From a checkpoint of a small image-text matching model.
Model: 32-pixel images, encoder patch size [2, 2], encoder depths [5, 5, 5], fusion encoder layers 6.
Training: soap at rate 0.0035, batches of 256.
Data: trained on procedural textures in two colours, tilted and lit, 195000 training examples.
Rows from block 11 of the image encoder of a small image-text matching model, named by matrix and row number. Rows with one number belong to one neuron. Each number is 500 + 40 x the weight over its row's rms, rounded and kept within 0 to 999. All counts start at 0. Numbers have three digits each.
After each neuron's rows are labels from the 100 images, of 14848, where the neuron reaches its highest value: "top examples" is what is common among them; "place" is the part of the image that holds the peak. Only what is clearly more common there than usual is listed. The data: procedural textures in two colours, tilted and lit. In brackets: how many of the 100, against the usual share in percent.
# fc1: MLP up (encoder.blocks.11.mlp.fc1.weight, 384x192), inputs 0-38
# fc2: MLP down (encoder.blocks.11.mlp.fc2.weight, 192x384, transposed), outputs 0-38

fc1.255:524466481516558545531475431480471493456505500496462460479485519490543515515502471480470553551403435455565528561453567
fc2.255:598576461501446500492530468504441530484447503432500530482505529518473457504575588558530539539451497564472452523522413
top examples: blue (48 vs 16.5); orange (42 vs 17.1); ground colour: blue (28 vs 8.3)
place: centre (68 vs 25)

fc1.279:555477451519533478583518516560508508512451438475549482502482502471485577455579475500461558521514479531490488517523498
fc2.279:448454484520494495605556551483544473533422519522459478474523535516494505488547500561502475542541496488408539556501513
top examples: yellow (42 vs 16.9); blue (39 vs 16.5)
place: middle right (42 vs 12.5)

fc1.354:470458568504611477494575452515417461516533495556533505437514422464545470514435463514486499548500479506494414507507515
fc2.354:539482599506583467491544457577481454517522433519537468446527474533564581546500510522515555525498486531465509441444476
top examples: yellow (39 vs 16.9); pattern colour: yellow (29 vs 8.5)
place: middle right (51 vs 12.5)

fc1.145:536552505576583480504464476502534540571479517429479439476559471447552517448438517538525515504456512511490472462547553
fc2.145:488450485439510446450527599544531415466511498566528530572481525541530520470501476527476501495555486503484577500442438
top examples: yellow (50 vs 16.9); pattern colour: yellow (36 vs 8.5); ground colour: black (28 vs 8.7)
place: top right (29 vs 6.2)

fc1.266:529455510561449470471513492512513477477484481475513567436485533441491492402506435482534488477450584479554536525505448
fc2.266:517452473496492475445464484583583470503513495502520472488516531522484485446438542509562517506495514441446488500492457
top examples: blue (49 vs 16.5); orange (42 vs 17.1); yellow (39 vs 16.9); ground colour: blue (28 vs 8.3)
place: bottom centre (48 vs 12.5)

fc1.2:594528441545526486486514561487481581531506478516471505514485492568421518488504489554535491499502450512504545551450498
fc2.2:457419475461507505451508492488447488512492472503541533527504492470519543506514484446503441468492434469516482513525528
top examples: yellow (45 vs 16.9); blue (43 vs 16.5); orange (38 vs 17.1); pattern colour: blue (28 vs 8.2)
place: centre (67 vs 25)

fc1.365:544489473556493525555470517496536517566467533482535434447468551457466462553429518395536526451462467569520563544526515
fc2.365:445529538472411510496485462520498501536522426452523466499557517555414472582426515504578541464524482482479522407430589
top examples: blue (52 vs 16.5); yellow (43 vs 16.9); pattern colour: blue (29 vs 8.2); ground colour: yellow (25 vs 8.3)
place: centre (75 vs 25)

fc1.199:509496533454451453493434452488495518564505455524522457538505490529596481472449476529512576529522510515507479441468507
fc2.199:528480514461498501469432501442470554562510507449503475567475462468514525513485515489441514496496513560552490516532509
top examples: yellow (52 vs 16.9); blue (46 vs 16.5); orange (42 vs 17.1); pattern colour: yellow (34 vs 8.5)
place: centre (79 vs 25)

fc1.265:537638464542471537562485450438519468497545509566470462511428502498492461522564529472567491443482525500565509489494531
fc2.265:521391537455508508506492488497499567479472482473506547450537476511493510443477484516547512470506472563486496513533451
top examples: yellow (72 vs 16.9); blue (58 vs 16.5); pattern colour: yellow (43 vs 8.5); ground colour: blue (35 vs 8.3)
place: centre (50 vs 25)

fc1.353:537494518486466459535533452541529471481446503499497489486512517524514462527470441516496514528501485450514545465491463
fc2.353:444527420499483567514527542485504568506526458501524456564504538475495522515507459449526488463472470548481557445392444
top examples: yellow (37 vs 16.9); orange (37 vs 17.1)
place: centre (58 vs 25)

fc1.92:375499417483475462430471487501474534466544503537492539536487476482386478584478506532478465450563565444463523476562455
fc2.92:440514419497485525463515455459558508468555586536451553564493529426489520548480498540453477489505528546542494483528482
top examples: yellow (39 vs 16.9); black (39 vs 17.1); orange (37 vs 17.1); pattern colour: yellow (26 vs 8.5)
place: centre (74 vs 25)

fc1.45:493482519475464526487548497513475470559509556479484536479565515521464480523582528463447522530566505446473546554444487
fc2.45:552578555544546488495422469545530563506513512446530433517488504498547556514503491484549518558506530474538512513411554
top examples: yellow (55 vs 16.9); teal (42 vs 16.2); blue (40 vs 16.5); ground colour: yellow (31 vs 8.3)
place: centre (54 vs 25); bottom centre (38 vs 12.5)

fc1.81:498482493458543497505543503427496485594492480587469477485524501509515546448474488460475402475509521509541510437463512
fc2.81:524458464485487505438484459506516539536552523499512505517506548489495505539502453458517508509506530400445493536539423
top examples: yellow (62 vs 16.9); blue (54 vs 16.5); pattern colour: yellow (42 vs 8.5); ground colour: blue (31 vs 8.3)
place: centre (67 vs 25)

fc1.357:470435517556515516523538503509573521505420454510541550524548555491484489505470445514452433579492512527515531542484548
fc2.357:447517495525538571450446497500514496454554487477560512574454471457518486513509548537541550458532438518442490514594477
top examples: blue (53 vs 16.5); orange (38 vs 17.1); ground colour: blue (35 vs 8.3)
place: centre (81 vs 25)

fc1.273:523460517470497551553542502555483452440523551488489513486451475437492475496481549458497605474542519524521494517538447
fc2.273:501511533496518502469512532509463528472525454494491519566528460498550433521579515443521521570525505486442497486525435
top examples: blue (52 vs 16.5); yellow (42 vs 16.9); pattern colour: blue (29 vs 8.2); pattern colour: yellow (25 vs 8.5)
place: bottom centre (35 vs 12.5)

fc1.225:473543477447485550524490403529505559525561495484473544535519498469496418558561488507447428531479474472502479537561510
fc2.225:520490420477490515540569553511451523520499466532491528488499479575497455477447544471482493522511542427532415509464516
top examples: yellow (49 vs 16.9); orange (41 vs 17.1); blue (40 vs 16.5); pattern colour: yellow (26 vs 8.5)
place: middle right (68 vs 12.5)

fc1.0:477557532459436481488494462568506537431508474470508594484440500515474433495495417488467486472516482507512502424471586
fc2.0:477499519479546516518476488559464518485490534380486491555526431551466485511505482446502476529583571513427554481462488
top examples: yellow (46 vs 16.9); blue (42 vs 16.5); pattern colour: orange (27 vs 8.8); ground colour: blue (26 vs 8.3)
place: centre (75 vs 25)

fc1.360:497556488464448533491451503484472433477506456517437510492521483539495514488548579502505486490576493468511488480475532
fc2.360:541482485543516517514552454494503404575490470471489489526502540457465538503457422493515541533543468508533399545468486
top examples: yellow (49 vs 16.9); blue (48 vs 16.5); orange (36 vs 17.1); pattern colour: yellow (27 vs 8.5)
place: centre (78 vs 25)

fc1.349:546529474485553515443566489482507473538527478453467491558540466546536494488469504492442463467499503523493394489464594
fc2.349:513500498471554530483466558522580498565537455535453383527519483480519478474518528520493434458495520490486444576447567
top examples: blue (44 vs 16.5); yellow (42 vs 16.9); orange (37 vs 17.1); ground colour: blue (27 vs 8.3)
place: centre (59 vs 25)

fc1.66:467458516470549516510456506524447512529528497501568462556517573490518499491573519394458476490442490513464434488512559
fc2.66:485439471483463518546449490451482467440433551467469467512599516525552527518511475555494491462579495530506514510427415
top examples: yellow (46 vs 16.9); blue (42 vs 16.5); orange (42 vs 17.1); pattern colour: orange (26 vs 8.8)
place: centre (72 vs 25)

fc1.361:516525518530528513514536516431442436510472537489546541476523590565512556497544457534518490527522522521546464493459483
fc2.361:475496518484484512449522531468391427529499515473472459470472472503550503502520505486479434532438536509507546461529527
top examples: yellow (74 vs 16.9); blue (45 vs 16.5); pattern colour: yellow (38 vs 8.5); black (37 vs 17.1)
place: centre (51 vs 25)

fc1.138:544551476457557516553474478551423457510515522504468462631433469533494500526549433485537507515493505545472504493514441
fc2.138:495484564471494508527521429452600447519457446495481474422535511463407488552486545497440493471521439424515560485467539
top examples: blue (39 vs 16.5); orange (37 vs 17.1)
place: centre (77 vs 25)

fc1.342:508515503513487441495535491497448477449593470524541490484480505506496465563456485481464452539496485430443554472505580
fc2.342:510503449524489444445506435512472489422585459509438540543490564538510471469490532578503414541500481476531597560493528
top examples: blue (48 vs 16.5); orange (43 vs 17.1); pattern colour: blue (31 vs 8.2)
place: centre (60 vs 25); top centre (30 vs 12.5)

fc1.213:510519518482534468525471490569499447472507488457559416520494490516474510499469495561570494625497508456500481450457447
fc2.213:490529515538436462527560513531495498479508477531487487444469554507416420589572551514534545488501462547423412457490554
top examples: yellow (45 vs 16.9); blue (42 vs 16.5)
place: centre (87 vs 25)

fc1.31:430587435492427481514507553516501445468457582479485544500482536492530463536527506516456552475588468506600480520441514
fc2.31:437470478478487475512449556482479432565531516555470510465485507501518432495460496496477534505569477501494484440488542
top examples: blue (47 vs 16.5); purple (40 vs 16.6); ground colour: purple (27 vs 8.5); pattern colour: yellow (25 vs 8.5)
place: centre (52 vs 25)

fc1.204:459521524445536495507475451497485458490487516511506495490451518527569471581489566415544497507527495544462542504531497
fc2.204:490561449516515565436549469531546439431558545514420584471447508557469479549503532540518510578506497396523527493572468
top examples: blue (49 vs 16.5); yellow (45 vs 16.9); pattern colour: blue (26 vs 8.2); pattern colour: yellow (26 vs 8.5)
place: centre (52 vs 25)

fc1.175:524529538473485467534446448547431459434525527464401468514499527514436503502469463526413583533603490488520458480541482
fc2.175:510531577494478541498484433426491480470535530505462501490502519517520471519503462525541490518574490436555539477528452
top examples: yellow (44 vs 16.9); orange (42 vs 17.1); pattern colour: yellow (26 vs 8.5); pattern colour: orange (25 vs 8.8)
place: middle left (42 vs 12.5)

fc1.355:482509474461385497460542528475460542499522496464480487460518421494499602563556448523484506489511492460500493476531396
fc2.355:431495480455477535532491445470508552450530515455486479538504466556496609514498497532451508530489449412475469478568387
top examples: blue (62 vs 16.5); orange (46 vs 17.1); pattern colour: blue (35 vs 8.2); ground colour: blue (27 vs 8.3)
place: centre (54 vs 25)

fc1.136:483503504529583494437550454428462482460470445465531505483483522452482465519503481423441558552546489492476486527559566
fc2.136:508521505527594495466469477535502433442522538514519504510511552442579458460552534553471451521528437442430505498502548
top examples: orange (46 vs 17.1); blue (39 vs 16.5); ground colour: orange (26 vs 8.3)
place: centre (71 vs 25)

fc1.141:568539528504536457527503531555532449442471539529612609488524436498488485558515489506478505485429547540568544461484466
fc2.141:564574520584510519533487500534525468471505467470565519530467466538511510501545478512550492514506542467510515496532493
top examples: orange (46 vs 17.1); pattern colour: orange (25 vs 8.8)
place: centre (91 vs 25)

fc1.68:453496481493428535429476484504436452545493478552474495466520549474426466533547450508425487556570554440491479499524527
fc2.68:416501559472484567483503483513448435554490510561463503531559459476532514533522517509456484544564519486551476507486495
top examples: yellow (48 vs 16.9); blue (46 vs 16.5); orange (39 vs 17.1); pattern colour: orange (26 vs 8.8)
place: centre (66 vs 25)

fc1.108:551502482555514542483453517504515448561520535503538419493502426410526514451443511470573489503489570521491478535505491
fc2.108:442471455535423527576491541472468514573479533466477459449463493488422481469499530537489442521482521477475474533479566
top examples: yellow (43 vs 16.9); blue (36 vs 16.5)
place: centre (73 vs 25)

fc1.323:526506514480460540560551511465543468556533485530482556464526483417531468468544491446543507486451490517442450480518568
fc2.323:510554543501588492504474407487453445525525487532483508497461518535388458495526471485431492593460519477567500515452476
top examples: blue (46 vs 16.5); orange (42 vs 17.1); pattern colour: orange (25 vs 8.8)
place: bottom centre (52 vs 12.5)

fc1.36:491421536528564434508503494516458479476469500502537475513530504517434570545517405502476524474502541545506539559494509
fc2.36:479445603509474481503549574503462495421503534498519494524532466535507557565548528534534538442544493570520552525604439
top examples: blue (60 vs 16.5); orange (51 vs 17.1); yellow (37 vs 16.9); pattern colour: blue (31 vs 8.2)
place: centre (58 vs 25)

fc1.382:530472450511549547462536503467444501504466507606475493462553462440425540456534474550462561521484469492479558473509556
fc2.382:534541490450494470564527497513544480481567553452495487540539484527516543480519533471543477406473516521492476522516452
top examples: blue (50 vs 16.5); orange (42 vs 17.1); pattern colour: blue (31 vs 8.2)
place: centre (66 vs 25)

fc1.315:527570448447423501408484557435529473470408546550480456453503469548416502507538428550565423455562517489522523535429524
fc2.315:534514448530464492508547510429527491444414539495504491456485513503473453508541380524500356544516507504514465442447504
top examples: orange (44 vs 17.1); yellow (39 vs 16.9); blue (38 vs 16.5); purple (36 vs 16.6)
place: centre (53 vs 25)

fc1.197:564436498475570458478558524491507545447524458399501442492472483553511537497537546428431548498515518518428506475490528
fc2.197:510474501505533493477519508510492591375511418474481495484453478468449423531488538487535516532521489531532523472531435
top examples: blue (48 vs 16.5); orange (37 vs 17.1); pattern colour: blue (28 vs 8.2)
place: centre (60 vs 25)

fc1.7:560533487480530416474482508475485488472535485483537506486504474536524552555448468474565555486473460518493532554418484
fc2.7:498546456507532485480412524430531513530514512502520513494503489530548533509429509439573446494513547503472533619441447
top examples: yellow (78 vs 16.9); pattern colour: yellow (40 vs 8.5); ground colour: yellow (38 vs 8.3); black (37 vs 17.1)
place: centre (92 vs 25)